A small image classifier, trained from scratch.
Model: 6.71M parameters, 24-pixel images, arch vgg, norm batchnorm, activation relu, depths [6, 6, 6], widths [80, 160, 320].
Training: batches of 128, held-out accuracy 95%.
Data: trained on rendered rooms with furniture, 36250 training examples, 60.7 epochs.
Rows from block 5 of a small image classifier, named by matrix and row number. Each number is 128 + 24 x the weight over its row's rms, rounded and kept within 0 to 255. All counts start at 0. Numbers have three digits each.
After each channel's rows are labels from the 100 images, of 14976, where the channel reaches its highest value: "responds to" is what is common among them; "peak on" is the class under the peak. Only what is clearly more common there than usual is listed. The data: rendered rooms with furniture.
# conv: 3x3 conv (model.blocks.5.conv.weight, 80x80x3x3, each kernel summed), inputs 0-79

conv.57:114113161121125126122083106118106129095123108131152132123101166071088109110149108136139109097155114136129115080099152172116153110122127118114152105160160140150077132111146102095153120145132160099129106073118150117095108134102098101143113097
responds to: arch; largest object: arch
peak on: arch

conv.63:114112126155163110158149143139118128113095094142121114107097063117095143082100129105190107139112134124114134109152126165166129160102133133119131105135160147115121077139161132118166124142135131090116093106117172112144134127148114125154079139
responds to: black walls
peak on: wall

conv.76:099091103137152130141102079113098114104151108137110143103118132196109105117111095139194159112117137133122094107123137112151149155095118129121127092127162142109140110158145144113125125094160106092103099112125169112158103129155150157133105113
responds to: umbrella; blue walls
peak on: umbrella; lamp

conv.3:135158108134145133127125165125143089092106147102060090130116107141118089138132100137126114110126129106141141093115128118128085086125095125130138164117091115101065145115098145109168136113157127095128120138124149139069108112116155138158117096
responds to: door; black walls
peak on: wall

conv.48:126111144134133116103152126135126104118115140155140105088111128104088125132149128123130100160119110150094094100084118159152105176132126125129153154118118117116097112154114106115121238125115126118118118119172135134082090109104122118116142154
responds to: brown walls
peak on: wall

conv.11:083096110113170126149120128128143123112119134135167127134102106102129081132106073116182067078122101108110142071128124135142150164134154104117130121116111120153162125097181120105133128145144127130094115124121125131127085104110137136149108111
responds to: arch; largest object: arch
peak on: arch

conv.60:159121118117129116138101156086085170136109134132078119150149098106143164087165142166133143167133136152121111107133103122109121117130166152126161146107125088140122188096123146107161130114084158097119116144163113130099116107098158140132120141
responds to: arch; dog; largest object: arch
peak on: arch

conv.28:155165102108110111113107139145109126128138106128116101110112112159123120083117137110118113091115149139073149150116129167121145125134098138105085118087170117198127127129103167136158133127108133136103088105123163100094100109155144130084104117
responds to: arch; largest object: arch
peak on: arch

conv.71:127110097114115160118086130117105142114126145133153084118125137144161149081162129129112145145089108148156137118124120127062119102113120160115123130119131140117061172154135102100132155118162110154151104097146120154068104146092127110140128113
responds to: purple walls
peak on: door

conv.73:092101096110129174151136133143146110142139144192131092124130102152091124129111114083149118138140180127107129107139122161155151119103133185161146136123107067127134095115139119138142132143143153093121145158105128103170131122110133176147116135
responds to: robot; largest object: robot
peak on: robot

conv.22:104149136151141124131103110079126071112172106107108116132069107138138108150082096116145091127147102119156106139137132116116082139156101157126111133138189140121140119156085140117134144105121091147117120101146099121135110155119146100099095120
responds to: blue walls
peak on: ceiling

conv.18:142147149176113102097184160163128122111119164125118118139153150065125132138124149126111086146142138116160086107142153148089116179125159140117086132139132122128135134173095078127100103124120142124147129132133131143099102158155153108130149150
responds to: red walls
peak on: wall

conv.65:138149105155126161146115122103140124117125130080129094099165116064094108120119119083156087117098164118118089168167153140127127135148148146144109132127124103166096079129125113170133141110125148125132114137084142123119133164125085165121129140
responds to: robot
peak on: robot

conv.70:091138140121125119129132116144119106109100082083084132127083084121148113104133098094109099128137160123109114147132107141118112107089102142138097144136131196078118117127145136132154132105159112129105093083143089121111143123127096082128114101
responds to: barrel; largest object: barrel
peak on: barrel

conv.38:209143155143149132161180117101100118149109154123085147172118105135113131134137120100131121092100137120108141119143131133135113128068113100117195131133099128103111095123118134118124135122107123122084105129151142117070142109146112131128132148
responds to: flower; largest object: flower; white walls
peak on: flower

conv.68:087127161134108105097127119118077174118107124114131096129093094120123107125097111179101127075130132143122116086088124126120148114093144127094122102120177127135136107145108151137123157128113114092106097123136117111083093125169106123109131085
responds to: ladder; flower; table; largest object: ladder
peak on: ladder

conv.49:163148142160089131118136125045102136108127168043134107104109128130121089123123095128128111152137116112102110123133123113160114149208104116129138119131127133133098132114140167104122112132092126141113094149116129119115146107116106139121131134
responds to: window; yellow walls
peak on: wall

conv.27:128137089117069159131111163105135073126117139109108141120135119125138171122141113109070104121114166094136140126116138131067124093095095160110128153114085130122104108132081132166139107114093119119143130085101134134102097125148127110129137134
responds to: red walls
peak on: wall

conv.16:118118092108092139088160149138121148132121155126101112129180136062118100160094125122151160130134128115125127107145143129119110110125163136139143119115153106107096115111062113087133109107157125182151120166101136134122087151119164113142159133
responds to: lamp; blue walls; largest object: lamp
peak on: wall

conv.34:093095146139132139137122116114093127121153112154134094119122141049124070126144122128136126093154123117091128142111121149134075157168149134105145109126139152098188120091141138088097117112087151149108115169119156117118137107110125131140134124
responds to: barrel; largest object: barrel
peak on: barrel

conv.13:137123140151136096159157117084112129133083118101141131112127136140138114099148100128150116108102129081151123069104087149128090112122108111125099135112092120123129100121197132111161100141143135160147154119124112140063128092129134145118093153
responds to: dog; red walls
peak on: dog

conv.6:146119136125130103131090135091150123117127136131165107133102126048094108110134135162082097146145121133128123102142131116094124109124095109141106112113071178147110108128082149085076133130104120119104141105120149112114126120102091098146130121
responds to: flower; barrel; largest object: flower
peak on: flower; barrel

conv.35:135134148116072112110147120119126090159089105128144150107114172143127128086125123126096107141102110159109112133111127124108126152132099114114120112111143145140203137142102125121100105134096114174133108131094092115069143117114119180114122173
responds to: floor: striped
peak on: floor

conv.59:130111116155134155070119132108154134158133142152143147134107114169137146111155133107120084139087132117173134173142122110095124143119113105104147105171133127139127140051104142110148101158158113156136143115137109119145167091075109125142122143
responds to: black walls
peak on: window

conv.69:116124103113110118152205137106133129132120113123139100120124115094118102116157100120080098091143127115122136098143120144092097135092162095121133135162112091131119124124091097135120098160132168147123108181109125128135126084091126169113111167
responds to: lamp; robot; largest object: lamp; largest object: robot
peak on: lamp

conv.9:124106158129138134127119078104086134138081146125147112101146101122095120117093077139147105108105050140137154093093119129150107140099124127119091093122107153093154104153135119180136147133144126133142106140117143115124082148128152141145106138
responds to: robot; count: four
peak on: robot

conv.26:144111119106094134152152155103116125175141099099168113174133115106152121148141123148152128141147124125172160139107109135138125107093125144124131131153136157115168140096130150090121100123089133126156113152160099116090140123043108132091107135
responds to: flower
peak on: flower

conv.4:066079153103117097148122092113099109135092116120119068125152087109135124078110154150119140125139117095111133070119076164136114099103131116119123124102164134125138112138138145139098163111129140125103094160123124102130120136116120144117092121
responds to: lamp; largest object: lamp
peak on: lamp

conv.15:156142115149132137088102163133124117129096123142144110130127106152131144097124172081089076122131179123115107155115127107092138097127132167137121125132144084127087114090122121143125162170121115124132100088110139136073085119157134141139109096
responds to: window; brown walls
peak on: window

conv.17:089091146170124105129149112159088110137136126132123139103128077157138102150103102134149128098136117095097164127150102138121100116125129105181142094139095116126152129110128105094151140156113130122065137127098097087110153102131078111151123123
responds to: trophy; flower; dog; largest object: trophy
peak on: trophy; flower

conv.46:144146168103127125125124127151125098111145073120099111161138122173129120123117094148116115156122099111134127086154120091150144112097100122139097116120154166071110105191137109136137157113134146120128091096097098124110106111184133117117112106
responds to: red walls; window
peak on: wall

conv.32:136143079111151138092104100119112110091144122146088126110135135102200091116129117123144131087115126134113111142122125107133156140135121105146088135098105133098147090076153133088165149112124103143096101125125099135064121091125121137142120138
responds to: window; grey walls
peak on: window

conv.43:115114101131106105121169103143123114132116143097154105114132103097126113102121094122112128159113107131114097073103129100104150147124090119156104131173116126103192086104144132088119128112110117134113131195123114103092121116116145140127091171
responds to: dog; count: four
peak on: dog

conv.20:107162102100098093127124130140106132123100150135141092118113125111149128090122151077080168084084174120097129139165140147089110131102135119127133161128108113151108099093103114113113121115101120110099150110132134108123174102100152155160104136
responds to: teal walls; green walls
peak on: door

conv.72:120170145103161146097104108115116103119125145162120130081128113144173098147112114125128133164122145128041177122148127134136129135141123130101077126107146153142105103114122087128142114146095101129116111134099113096077113102137140114165119129
responds to: trophy; largest object: trophy
peak on: trophy

conv.12:146122164119087117116107123106116141149081099149128096169133103137133141136110119151132141190133111115166161155121129148109165123098135121091127124142135177177115115094103131135140107151091147099104081118178144098103152122110130119097133112
responds to: lamp; flower; largest object: lamp
peak on: lamp; flower

conv.54:097082177146165125123118075116101157118122117108109072138144106099138048117137090120126101128123133124103126143116107135114067111125129148138152092142121129142113109108120126114127138121153138104090102104130157105110132133117112085153102114
responds to: flower; largest object: flower
peak on: flower